Weights of a small image autoencoder: encoder arch gmlp.
Rows from block 2 of the encoder of a small image autoencoder, named by matrix and row number. Rows with one number belong to one neuron. Each number is 128 + 24 x the weight over its row's rms, rounded and kept within 0 to 255. All counts start at 0. Numbers have three digits each.
After each neuron's rows are labels from the 100 images, of 14848, where the neuron reaches its largest size: "responds to" is what is common among them. Only what is clearly more common there than usual is listed. The data: rendered roads seen from a driver's seat, with toy cars, trees and houses. In brackets: how many of the 100.
# u: gMLP up (value half) (encoder.blocks.2.mixer.u.weight, 768x384), inputs 0-63
# v: gMLP up (gate half) (encoder.blocks.2.mixer.v.weight, 768x384), inputs 0-63
# out: gMLP down (encoder.blocks.2.mixer.out.weight, 384x768, transposed), outputs 0-63

u.370:137111169133134154141132129141148128103120110137106108109141100074145131134121142106162130147135107143145088158096165136157155132150144066154150108095123129106131135140099181109153146098134125
v.370:158123153138129168151143120120144123157048122112133111137153128086155127162113125123154160162155124097085130180116147165124119141119089086122192127114138122121111095118102105094139136087140139
out.370:157147084085141126150092114104143114140117109126135078116130108125152107131094079093165116136132123129167165123163139161099107136127125100140123132100129164119147111137104093173104120140122129
responds to: tree (67)

u.377:158116145135118132125092135138097161135126092129120120068138140150142148136148142101109110127190099123109128118139155133119118132105135128120096127136139150155141133147106118130113091153078148
v.377:051141156167123133099134149144115117072140118155108123101142126105123144133121154112123105139127121116106092141128130133167142144126139107090113106119103116108126145117144104121129125111121162
out.377:114131163124163066090131149188133096140130117167156164150133128138120112129115078146139106129105133124141160116122143154120158123139136136101117085162135113117112121099109157141151106093146105
responds to: tree (61)

u.503:102121151140125121114120124151163156122139129095130109141151156121160120144124132120114136082132128153100159115131120133127106120102117143162143152119105106134146134080100097102138130089137139
v.503:100132138150122132151139138109117149147147094106160122102129113123083109165127149110115125104156119129116152116153135091101149111122112121139118140162159089139172093090145183146110099107141093
out.503:163122148118131096136077165133120135101141118109117184119122115131104125151112166126148120169099098158147111138164121126141105168156155165156130120142118065117134095140136142134127144106098151
responds to: lamp (63)

u.156:120128105123073129167114112103148177109113104116144138134133192153121145144094112122132134173145127090110098141138148063162164119093099148151093170130167134112143131092119127132106127117146189
v.156:133137128139101098134127133142144153092127142107143156141127154126178164136099108103102135157131106077101098104132156086124181116102117170138065154129155136119166154113135131149108137103125164
out.156:138161129141120151114144122153130099119091130153110125149164180129142164089114098135087128129155121128122162133127144158104085112116148105148120121160102115130124170126106148153142138135144124
responds to: crossing stripes (70)

u.254:116150145163101136109104149118119128137139188102125127124163108095172146082122140125075146124140156117125172135143101127092126140168124125129107125143149151078104141077090094116104084138154134
v.254:144126094139156140126103105093139115115103146058133135146134118116202172136082094103129149130132114129120120105082137102108123156198161134213153136164086090109105144132083113123159096138120139
out.254:146117143127111136085143148168102113136088097126110178135181132162112092145132102128098116107150143105103122158140176125102133136113091110088062108146116144147117150160167133191126142128103111
responds to: dashed white line (59)

u.29:139123183130163126102146140145117142145125158131133122157105141132118171094138135163125083142103131123170170135106133106146118090168131104092151120149094134109113163110144149092116104131123166
v.29:146123156115154155143133125129161135092074151092163123108154181115125130127099111120127188158102152116135138154142091097133119082122145130139136131097164129041111142158161144168109095170128135
out.29:130120126150109135135099112148090108138129147151133140131096160117120133133127137107072139133142114133112105118087159102157129143077108167116116117118129086147145125148173113141127134122109153
responds to: vehicles: two (67)

u.389:121117127139174115126171068123135138105126149129085144077163154091149134094110132120152127089117123086127131131162120143146121116202104122091144079137131095091141120144118144107119120180131130
v.389:098122122166125117130143102107133113111123124135167156099149146094114127142143183162127102129137133133134147098140117157132113125133109128130177129176122111133109080132115140123167113141147136
out.389:147141080145115160143163139143139096157076090138147142142127127171099099111083116112114116134120130139128122129100147096119125155079130149132093095143178085091109105120106136157126124156101166
responds to: double yellow line (95)

u.18:148127177131141100099125099140096102061140158130105137128125095131101127108120136117159092155098122117113132144147122129114113126106124102143117142101106154144147153113101104143091126130113139
v.18:112125099132139121131127115129113086172086143168157127098140076130138114128084144189120145140125144149106115151114151071124105144142125152176109133185112130131116119170140129154164068077156125
out.18:110140161139156124136105143138087090082107128151121110162172123133147112171145140140171105107090092143158133104109149167121102168125144112120114123099143131127157128140135123099144165119161135
responds to: house (66)

u.58:120083161152110114126122130111144099136104105127124158140129101106115152173150084134138147109109125162122104139130175137141132084135158144123144126142100137154134143159156128162104132147116084
v.58:114094116114154154139104118128147136139125102123096130146137138125114104121149126117157109128135094158107107125101096128074112151112093107140129106111123094160118139093101135117129167120127128
out.58:106150087120134160135168136130115152113103145146123145114145164132159110089144167179145125106133144126148111110108119107150129159115103161152132153107148147142125138090121155154117134153131088
responds to: lamp (60)

u.288:124138145101121120108178132111093158193097112071114085141164138117143155165108116136124147140162137120116084126135129086141151121153138134101159109132107141136122116147128116152139143137119147
v.288:110141176129151131161119094167109129134107135097107118133112102147128097110107111141170099088101135161171171112155153147195139113171160154147102137105168134102124103153166101125121098129133120
out.288:133120087124146171141129138119134105146165147140104153106123154132116115130127124167187111088126112105150165145137110130154138129128144109095187135120122134106157113131149119078108096110123125
responds to: lamp (72); snowy verge (63)

u.245:132137114103165133128119142116131186089132141109145143088105149117148122136171124161120080112133123147136100096104126140181100103161108120109148140111085126141117151111137101122074145153141108
v.245:186160068163104126166115102117135145155156112119134119138081121166089091131123152118134129182117113155085157123112113138143153098149159166112141123089127135144120131100088154124130166148086113
out.245:106155127090138137129156122131079143124124137115109136143152132151134133105142118104091081123118174144079161150157129148110137163040135172123143120125151166133146145136101152175142137113098145
responds to: truck (83)

u.429:151084117145122167093096106076170165102098133155125137118069156102156166111109110119146136104140098143115129124156152104128128149153133110102132126173129180138124141126169163149107147134123116
v.429:134099119142116154161157113115140137146101104101178110151126119142130150107118090145095152155162163177097150124160133115138069138102088159140102125113127093110130151130159107100103144135163119
out.429:102130119113106122149169126142132140124121112112157135120113096104136136091137160122140159097156157122131146136158108147144147189158157125121120158119130116095091141138117181119132140102149132
responds to: house (92)

u.469:148105132147126174165150139144136148127097113106072112099129135097107175167082125125125128084121125110153156114149069131123123131087135101129120148178156145180078117151106115109108142101098181
v.469:112147100116106108099111132151132149123176177148147118113114156146099098109148134129135107089128147120137148097140161162154143123090138128154097122118105116120160105119117085137111100147152139
out.469:136140154121126151108149146116145123120088161133128149138143115114202119093134169129113144159109175161120069150098124137109096093156068157107112151053128113144145172088145157133131135153134123
responds to: truck (89)

u.24:093121142161156117130113114145160134135152124090106140122135131131129123102145090109121122139136135121120080112136090108161133129109105154164159119129080140115133105122113146101132152121130160
v.24:154111146161162135164118105166123142152127122093126105122125138095102138108124089105129104156144155124129108116148129108168151098079137157143155167141114114125116136117127156105156154105074135
out.24:126097125106113119131125118155124099137109156134158124089140119126142124131139104081122182130158122138129111150092144129085140120113124128153103144129128096160186146134046122106148110131123151
responds to: double yellow line (63)

u.711:138109117140155137107130156130154134108106140146120143120141151123142104124143143115142133133152146104129113092142127133118156131118126161112121084113131080118101148108088134135118117143112144
v.711:122132192145168120109175130134127097153141142129112131173087126116120142143119121107117131172122150133093138092123122154131119161160126148131153154106085147108138116129160116118107117089145130
out.711:136140138121099129090112121135151110141124081134099147149109089118166092144118150117178184121149148158135131096117164123124097153131161143128128094115126151107145149120099131122121124117159123
responds to: tree (61)

u.767:088121078106099151108131129082108132110148148137119168153133086098139138128126109105137143167083106108126118090136126158128146131152092095128140110087107131088117133111118096153125132154159132
v.767:155129096118147085111128163118128132137120169113090155186170097128128108098128138130133110127107127128142159113109089131156124136118111115144110107120115135138101135131121109160190140133114093
out.767:151114163133101128164146107172119117170150127127111117125135141135130120102165148115113112164144121146151170132120074090108122107128162165140111101138153132139130138155099153132121110121101113
responds to: pine (61)

u.55:116101105143123090147135154122092156071118118090117142135169117127104134107122123100088139114108081111138159166115125094124118101134125100153106117189118098158136090109103115149104154127121157
v.55:073112109134118106144115135146126139138076130112118170125140134092132099121111127063128135123121160116117155113123156125132131101091130151130083128150105108147151100069103140121090088163110091
out.55:124115149110152145123133117151119122096103105121114161158152136136163129137127152157136108138120143075122152127162159135100115146134131110092118081152105146117112109122135189101135125131127127
responds to: dashed white line (59)

u.341:159146130066166070129162151116090100100087095105112121107116069132119134087126145132075126119151135152142145109115154131168156105140121098147153140111161088079104101122165125097118153144172142
v.341:100097126151149130091103135121102129121145163129101139083124087136198102118147116114118148141087146131090147138121113141132121119105075112112102149117117145128166175131136096149151142149134127
out.341:119168140148109172143164149149106115080140099116129155114129158143178124139095150102160154123128092143119112113112109119119120114097134106121152141082104161113142100142130082114139189122175117
responds to: snowy verge (76); lamp (69)

u.749:099142155182114138153085149107111158137118129145145120152126118087127118141153158112145126114160118159114139164147144113153093080092139116127121120141111129128125171150142112123094153155171164
v.749:147122155155103100094126129119144125143111101119099120088142131116115115125158101146148102106141111115088136132140142132104165130144133110135081090126121154143141131111112153171119124127150141
out.749:105107117133141125141125132141117139095119120158141118117132108129164118134088111126122147145134133085134154111138168178128114113108122150089110096148124131105126110083070102109126142124130118
responds to: tree (65)

u.719:130110090093155113103146089135142151136132127130097120135124143171172147129098190092081151151105135079147138085141114151128134174113147079122114173129135113128126133105126127089103112102091136
v.719:130133129127127146156104126150124145107089121136155095101160134129144144135134111137116141116104150115143098135098116074096149090138133143147146135144146138124137154112103136146125159113111106
out.719:086118134099091108140129127111126103133134144174130152110155128166141137145127131118146106160120104151108130118105147088152145097139056150123146118076104140126175111123124128121132164134146150
responds to: house (62)

u.709:149101088080130172153128085127119140147142130103130117117096120136132148135160125154119110104129144121124082079109123147123149137122111177106126169128084121105118132170144121150159144114154124
v.709:126139144150102140092151074160142102129101114143099118171128113133136066150122147124162141135131156086113138118159158164095127110142148120132140150138152124151130114117108081089112071095132151
out.709:127132090121131154107125103106129129076121109109119136124166154090140099122120102145158116150144113172113113132164105152141129137111140115185107149170145128089112082145099143176125150121158128
responds to: truck (89); vehicles: two (67)

u.722:146131123140134110122154152150102129093144142141134133091161148121131110098128132125092135116135114122106155142137124154151173085105189120112116120153138135055122069141157110123144134154135111
v.722:098121133127096131153113145136119098137154135117085096149134124166140116133109119097127124124130144150087147124144106153130167125105177116083141109134110111156144135135129162126151129120119133
out.722:119124155126127111094159159129121150121150134133103117128147048129159134107113116130149097097158134115162172122148164151138145125137139165116147129085161087107105185090168136119116120125181101
responds to: double yellow line (100)

u.446:137137150127111128156088125117156197119125100123090137108084124119146136145132189178179161121134142137169123129111101088072112118165091154135139149102127135101119167121136178102082136162183139
v.446:107090125150096123118108105106145145134145113105110107148093109107108121121177153113146093124134129132075161126153129090104143107138126100139179137162153116129148079134135173084148124144140074
out.446:148067108122138137118137101132160175114137150132120140175159149110109124135133125121045134176144163127091113144119126066150118112143129117128122164108152142138116137153123139125148170091106135
responds to: snowy verge (61)

u.694:159104127126124118151157136145089120142134130123070141096111119136123118120096106154121137176108121112137099099131108175123140109133129146173117150088094155100105128142101087145149161127067141
v.694:125118150159143115120104147144135119140106162110138115094078110109144161125087138131115151101141124102132149129135113149122143140147138115130169141165096166135135095123143135130150129091138119
out.694:167109140143155155151131100113156119158138116099149115141152148157120163143167104143128128156166077125110126146129115081153139121118118131109164088115149132167106173127167137147144142128089115
responds to: snowy verge (60)

u.600:143116075168141129125129168136098121125112165089108091104147122137172097091102139146096124147131093140132145166169099153138111126107140130122131174121134150127128124155113097123089135135129165
v.600:109136122143144123117082142133129096129140119125128127105131129155163133151121130137132144140155084172065107137140101105116119113141167133148098136128134141063091134173138109121108121095132147
out.600:139136094158158108138145158138137160115117139101155142107152110147111074120131099162151100155074076117152173187116117169146167135160122125081124145129122115139123135117102128112144156110077123
responds to: dashed white line (63)

u.382:144134137138153112142104111073052105099155121133129129117127130151104125080146102074096176123167113117147121095124137158137167150102137129160146116166184108127137112150130123130153148137157103
v.382:137153155141118127104149112130145089109098141122127095157161145151165161116155122086145109116129129109125108132124130144166116107121095139158122125119146135124098078149119141102114119112117159
out.382:125144143105141104170145110145183105084136165124145126124140162153120094127102125143154155116103106130137170151130122146122091135169153089144135133124131140084085085106151095102123143140143140
responds to: dashed white line (56)

u.154:104088155100151164095106141162090079148161159152124139177153112114133122146124125127096122122132147125106158108101141105084137155143107106164122096129128137130180170128133086118103110167147140
v.154:132128098101128135120143108101178180113143091078142125098107139120111138095107099108142127102142148077139167114112159162165158134129100100101170122100129127143081121132124114151133116134157095
out.154:085110135113135146128126112129145115158083134128145135124139178135136129153095154095143167161135116168100116094130136141108166107152122154129106130103096150124092098114097090113125091120138120
responds to: house (68)

u.434:098110112127075129140131113116122146079100147165128108105089175124130132141170143109181109114105139145103130135121106117120107121090091129128148120173116107136117115124102156166114139159100127
v.434:082157137141141085168126152123102100115130111142103101137110118141128136094144153142157097141135121106168136073108097139123144155162136127085121127145120082123111120097183173131143107139131124
out.434:143140080125109103145132155091139146114084105108125159097136114135139152103120154138127112120088137137170124081109168165149106132127126136124137156131126159124094115129152115101136101059139135
responds to: lamp (62); house (62)

u.413:138137164122123132093138108143134100156103124134174190137124171101104102135134144122111171116064122132102148179095087125109132106141156114161138144139159184158148128098127155131133170111190139
v.413:139139134139113099138068123140134115159141112126077136148114113124123145137144134117111163140138099112127106103128082160156152141111125161126132125147150137095157105078097180116135090108118119
out.413:073115135118129156111115105125114110121168113109113103106118135142127129121156117105091121166098150165161133104113129121164108111133147141089091147124098130131147129135119139193088092106119139
responds to: pine (63)

u.737:137127098119135117103093130180143184142143164107132176095144130145150151118139161126160158126132126084126074138127137153109121126148070100143138111146168107139083151134101129105107163159124135
v.737:128146097145083119127101113123107102138139127148120135149179141126124119155130086167131142155161120106129126148133131172129134103115134154144161132113124135153138113120132122125127106129134118
out.737:108126143105145127140136138155098138148148122182125117132111101167139175104089155119197114126122102176099148139114075142133078106108144136143154117108100169106125141145094152134172124148096077
responds to: dashed white line (55)

u.608:119125151159143125148108121137113098145127119162143153135127105107137124154076109148121135104075129103115105136131183106121099110121092137140141091121108089119160114167104128132142140122160120
v.608:120094145185108166138139157165108150122098163163131107148168119125077130118124105098123152141120117091121078132142140115129101133111124113131130064123109101115132107142117109110104122123100129
out.608:120148105100108077125143140124161097161131118107133144129119100153141101119102177112181102167124132152105147131107085092103157130166120147119142130146101161145165094106151119142142137100133139
responds to: pine (72)

u.260:158131107118187145132137114110103120144173151137176156131112119134159110147111139145108185114155156148123133140119091137107123126138168100157127164124132074106142147124069090121136169112109180
v.260:127155130207123113077139109109140134074150129142105164127136120104140114099126168106129127126127103099147097122123122125136110099124134125136094139132141182115087117179115143167168131097114095
out.260:089116109166101132140119144164126133061163105104063121117161209099133130129142105125136150137131109169133144123094127177146117108134093127111105116120087151187118116130195094101141106141119100
responds to: tree (66)

u.567:110162112170138144149117132158106128149131141167129135102125103070147152078087147134139182123142178093117111115154109134073102159133118172129165121113145135105135146147104156082161151157156130
v.567:101101127050134081133116103150136139125130111078119135104127147132127161138128102166135140113122155089162127134112127132160130137156128112097169117125133089159140148113127114173087076143132079
out.567:074118150114112129142178131151147127137114131134137083146121168157119138155103102071151184111133106143149120162130107142135085173120121150150120112153096132108120137166115097109171122185128134
responds to: double yellow line (100)

u.715:111093164108150103121123094107124171148122147132147099150098104110104101079102133115157124130093110096107158119121151165112135114164099112144119145157143122136146116103130079141085093115156101
v.715:131118158115128140077119117172109099114097118043165130117148161122140165154163106141106124119141109106128164146118103118107158130147132140116142136163192086193130133120145086149109147166107170
out.715:117048103120083121178161143132127131127150148152166141116135096126179112080157112123099145105084130114102126145137179162133111141139149107157118125136086130090120096117098128116114130152142080
responds to: tree (61)

u.725:135161114123127146127128110141084101097134157083165136124145123110123177124097143153110146102109136142107139091128126136156165129152132059107146160138151110142136128105107112075090137150172142
v.725:151124122124155111111100173150113138060117111119113131133134131125156135102128108078100111158106137134154085096113115117134110126140113117128118153124131156150143106127126130103121133177155126
out.725:111120112131176120159140126116152131143103152104128160146140164148130121124077155088101188098130101144127126163065102099146126128102135108131075098101096150121149130178104110142095116145091135
responds to: snowy verge (62)

u.72:130165158094144106097114141148120088135109131187171154140129091126063136125120145122147151150106096139100079118142105155147139130135133109132121130139138139110140110152119110152129135130114114
v.72:086142138146136120122128110108075123145115116121131112164115105147124100096130108145082170136186141146157127137132168132077166138124108119112089148140126135090099119096149140164119127134117137
out.72:114048164144152137130121168150144103158100140113102146124130108136160117094109123088145153164119114103171111136107144120156145152123092133122133100101148145153157134098113110113087143119152092
responds to: pine (78)

u.752:153144162140140136134139107129142131121080114093096135144170095129170080149098127128158128147102157149169148114122113102157128132119142152146093127128144097148152149169150153134148163123145120
v.752:125104081143127137153149111132084133142078177124122128095135125158194138124119127092114126118113119141120103105116141111124149152109129153135120148117112119121117117135147128193158167162156149
out.752:141148121116111083150091116131094133142127162111183089153161167121092171118147121107103154067134113117136130108134139141136154119159140131171102165134144122159095110134138124145165133100162124
responds to: pine (58)

u.298:128111082095097142133103116133139100119135131110162145104121098097124068121146137158123148141133130135150130121100121083161107137105126113120144178143129110078165091110152172127159157070156167
v.298:120116130132100125103063154140153165115103092106109075119146142141112118114131102094144131154132101118128121139141102091117138132140140116098128147114170131129133089141125155079126151136156144
out.298:130127126137176104117123128145112132166135114171113107160123103118150109174149135139081123196125127167146122190164134102127196136088127111100116102130154133117169144136121154189104153134124112
responds to: truck (86)

u.226:124120156143109110096094138161127126127134135142101097162147151103117117169124129089176129140174156106144112139150115119109141136133131081101150090122092109080166086146140130164124118096110128
v.226:119153094174109133109144120149117138107147110108140108097084129121116141098119133136119112122097095169088144104148116140126130119106141155116137104149129141134176134103077128106131153117125121
out.226:128128083138104120182100142136153124104135126108161089104097101116132133135091126137124110130105069116121110171119096130118149168117091133131130126095145074115080104162157127117096163131127123
responds to: truck (93)

u.449:095124161159140122145090132131124119136125120128135116178118104140141132163139109167144159077075159124158098128111165137127115143099123132076125112183146169065169143142129176161154101082089100
v.449:086134142125103099157148128129121139124128125141124132122110130123136134111138128124153106139119144121115095146146131157075113135103151087159131139103165141134113122122101154153140107146106163
out.449:104114149136112145129142156104123122088132163128115148125162118106118142145129158131115102155098143146083158140135124166121146129177135101121096098133176144112090127177131091145123115116135140
responds to: house (61)

u.255:151069085151166173127147118088147152137128115114177102112156127107180125114115130067126169118149107116129109080144098108115119138120137103102158147120113094096150150147102131127111166163138124
v.255:108132111137112109163155132146095098179136129157094151123143150037131084187134116091150076134100146165114158136119122127112120087138121124159123128108115073120132154103086105165105126125141111
out.255:111098128153096131108156162119176097135098151130123131092087127131161143130116137136123123117107139147111166171110119118136161118120129156107107130151115174139120149111126126104103126128128096
responds to: truck (83)

u.543:178073100147139138123147115143132138078143128092124153155107128155122097087151111155080148139162134115102134145127113079133154139127109164130154105141138076083123151100114139113141173103133156
v.543:137121125125170170159161135133127164087114108095143165140172130163123075128140149108138119122111114157144124115148126118102121163096135140105129149136160081122111127086119123114122107082105144
out.543:091185155101144091103093115114149153154148125124085146095138094134124140148172210133168143133095133168145127115117092119147150095117146119161117091167101187128147121116142121173144150116144122
responds to: vehicles: two (67)

u.36:113077159090118159176128139145177125150118151107117112122150110148152108098136139123111117100140126108150131162129136112147141116159151097147121169116107102144114141132124137143134094126128129
v.36:138099122112123165180158106152107136111101140124133138116104123093120095125129149138132125137113139111155145138084097123106128092072137135133143136128150087126094092098136132107120148119123115
out.36:157143151149099126106160132127131130143113112114110178143152107165127094100100157167134130075120148140153120158119133125116081065119147166182110133164081154154120119177114131109110131146152143
responds to: snowy verge (65)

u.204:166097121138123128152129133132125099090129113108111134135128094171143101177077104133123142140101110139143144112127110130121123124144090107109104160126166145166146139150121106165118158142110117
v.204:102104095147125085121122145149099136136107115127157136098113157135113166123121109156120148157125135170144117097109114121114117117132180127115128126167140117129137134159117084133117098106156132
out.204:082141162116125121061099104148106131102170137114136088149126131143158139125141087129112150148137128166121167112144172109138121126157140158126152065183084154132095172155157123124091128120101162
responds to: truck (83)

u.99:157121137095147130108140120144141109142127103116129113127134093108127148119102131106103139147148120152125123139141122168115112121202153152066140113164118099140127136106145130094141198115117138
v.99:173145166127165128143138109119125147156151121138123113096111161098112121103142092110110127124132102113149119131121150136089091059178146121080132119157105124144123097089113124120133149129085123
out.99:136113128179129161121098140116108154145144122076134178123158164117133126144126131122146115138166104127125128116130109109149131098063159155123134119142131137129159132107154141120123106162130158
responds to: lamp (61)

u.107:112135123170106137139114162087125133141151109168167157139122099122130141125133132134160111109097116166153161156126134146099144131117113134144115148093134109141141106109111127179173172184107149
v.107:115125141140110169095109153113104124182155113102144103157132150111105149117102115145154108142115110118121156134129131113083137087120146159124120155101153148137135079103099120121157135132137155
out.107:121133089107107133101092086190135118079111118137112143156107164124135113123135099079111169103158159106102096116129104120127110146103126113121127136124115119142117166143110150119144113099174096
responds to: snowy verge (61)

u.135:109118150170138143133097178112149143109132103153138126171122102182165103101119151159149142154092154106196152147090144128143116129116128148104121121099115153141129128137166151135096139127091119
v.135:105130155165140143159070148108103128113061101119125145164092144140143127135145062128163178145074096101157138138118127098112110135132109137129124123118161130137146167116110108124121103126125146
out.135:118133147117167091127097077128122137113118086143120127149108116085147146153116137112145115126120132122163148158126105124112129155160140110148105118105151137164176109146151123129138166121146169
responds to: house (69)

u.49:130103109112163129138145097107140125109163096107119086178134128131145112143165171126157159112139151107128087104141110112089156126138090080114112099089139116144193153129118141106127157113110123
v.49:092131117142077146085097127119125089185106127125110120144160149153113077151116138169149089166101118081143129134132105132120082111169079115121092159115134152096138162143157112083112116116147085
out.49:094183108115129113096134161101108101116166123133111138129161136158183149147120077133158138140140143131144110141132159141173153133095145138121122110142117146099154142095092127144147149134124158
responds to: house (69)

u.718:147090124117112120113133112080123097146153180153083129150113161125131124067139100145113100195131129163083156152113117107105150123146130135113115167121108106077145132122138115142145138178133158
v.718:077135136106157121110144112103090124103093134150121152123118125135129137145160087126164096113126142118130111121085150061102089167109109106138144117130149182132131190129161083152130145145104160
out.718:096127148146165089113108169157144112140091127149151105121146075134138135125145114155113116156118149114124138116159141131144164118135150168149099088129118131101105132145088155159102130156120143
responds to: dashed white line (57)

u.613:126098130092119164119147128126083109126108144116105132106138085123142115101120114169116110168120174136125113152133128044130103133131109140114157152139159126100172130121111129125113146131124112
v.613:117080141114155131125142167136130112105132111116135132136154134147158131128148144115085146129145144121101164142136134138115123124147109160101168103182140126142116099114107142137145126174109156
out.613:132113130140134118170104155130123138120146139135186082165100103105197167119140152115152111099121121107141125120144126143114104169104155140109126177143162138124095135116129142165145101125113094
responds to: dashed white line (54)

u.79:119132101159084136133114114135106135077147161161147133133108171129154145107106117115121195129102142115155139136123114112137105158138162148129104096104142084140098156136123125137135128137163126
v.79:151146095133105137167149112145098140115153158114136150145126142134086137144132155122123138219118136156143146133166126155144124164093137140101132151160111137108149100120100102128123123151096101
out.79:130093097158135135136105105098111114149155093157160148157094145137127122131153153116177091174118138162109123121144110130192105131110153132185109131157141083154117118129104102132073128167087135
responds to: double yellow line (57)

u.33:125139157150175165113113177153148125135119110170161161158145175095112157105165140103155136145152143176111145091105111115109146108172125148123127095124097182170113155135130103127171137106135124
v.33:146192144144198177152136138153156173118130142122135089155137129128137139099152145139154173108155128123139106092102082152073115130154100144119144152132128101120114105164138141129123131116113143
out.33:112130113117114106150108130123117133113135097123121109153120074119169132155141124079141132121135135126108106156140151115189121101133086162130167129092149129090119130149101086166141134156092135
responds to: pine (61)

u.273:159135130137161117151090138126117144131098143101137151094170143141137114085130160159151133138129140136091172094093135122119155121105122133134118164152115137133106138069085084109096143056107095
v.273:099123153123102115129080110113133100092111070114145164124130145094157129131084105095138110136104166122126113117129184116128148129164157184148133140169145135121114176103109167136133082108121100
out.273:148120141094110167111134104175146132103127156191093114144099115106167125171162119162162121112131109137127169141091107163140124138117114105109111104122119129094123147100144147090120139139081151
responds to: snowy verge (86)

u.547:141141139123141091096094141144108111095141144080172095101107104138104096119122132118114186109139155129128108174144155164107102129108119156139108119169126120169116105089154130124122133105108124
v.547:172118131161093155125091146153145107119143139113144132165172171113129148096083130082099139149145141131139109132172110127110147132144157130100138115117130084117132148107099104109156116113122126
out.547:135134129093145116099160121158119130129103109180095122165117094151149132094140146140123113130095143123107185136157160101084107137148107074094158138091118112147108097111146108068113125139139121
responds to: lamp (60)

u.283:141046139104167113131082130107135161146131117144107130115155127152129106120135126141102136092130144089116161135073149135116151108140130115107143172135120108132122122126087125144185157134095111
v.283:103149107112127147150145122115152147090132154121118169122089091136141142163139085102127149118145145130164098088086137125163127080164116124161130082090141112108127114120103113158088066106150121
out.283:134120142084114146094156117130135145150118139169117124127110154142142124137095164126126113112135112126115144141115126119144141133100143115138130143127136109154187149140121116076098157092138084
responds to: tree (91); bends right (68)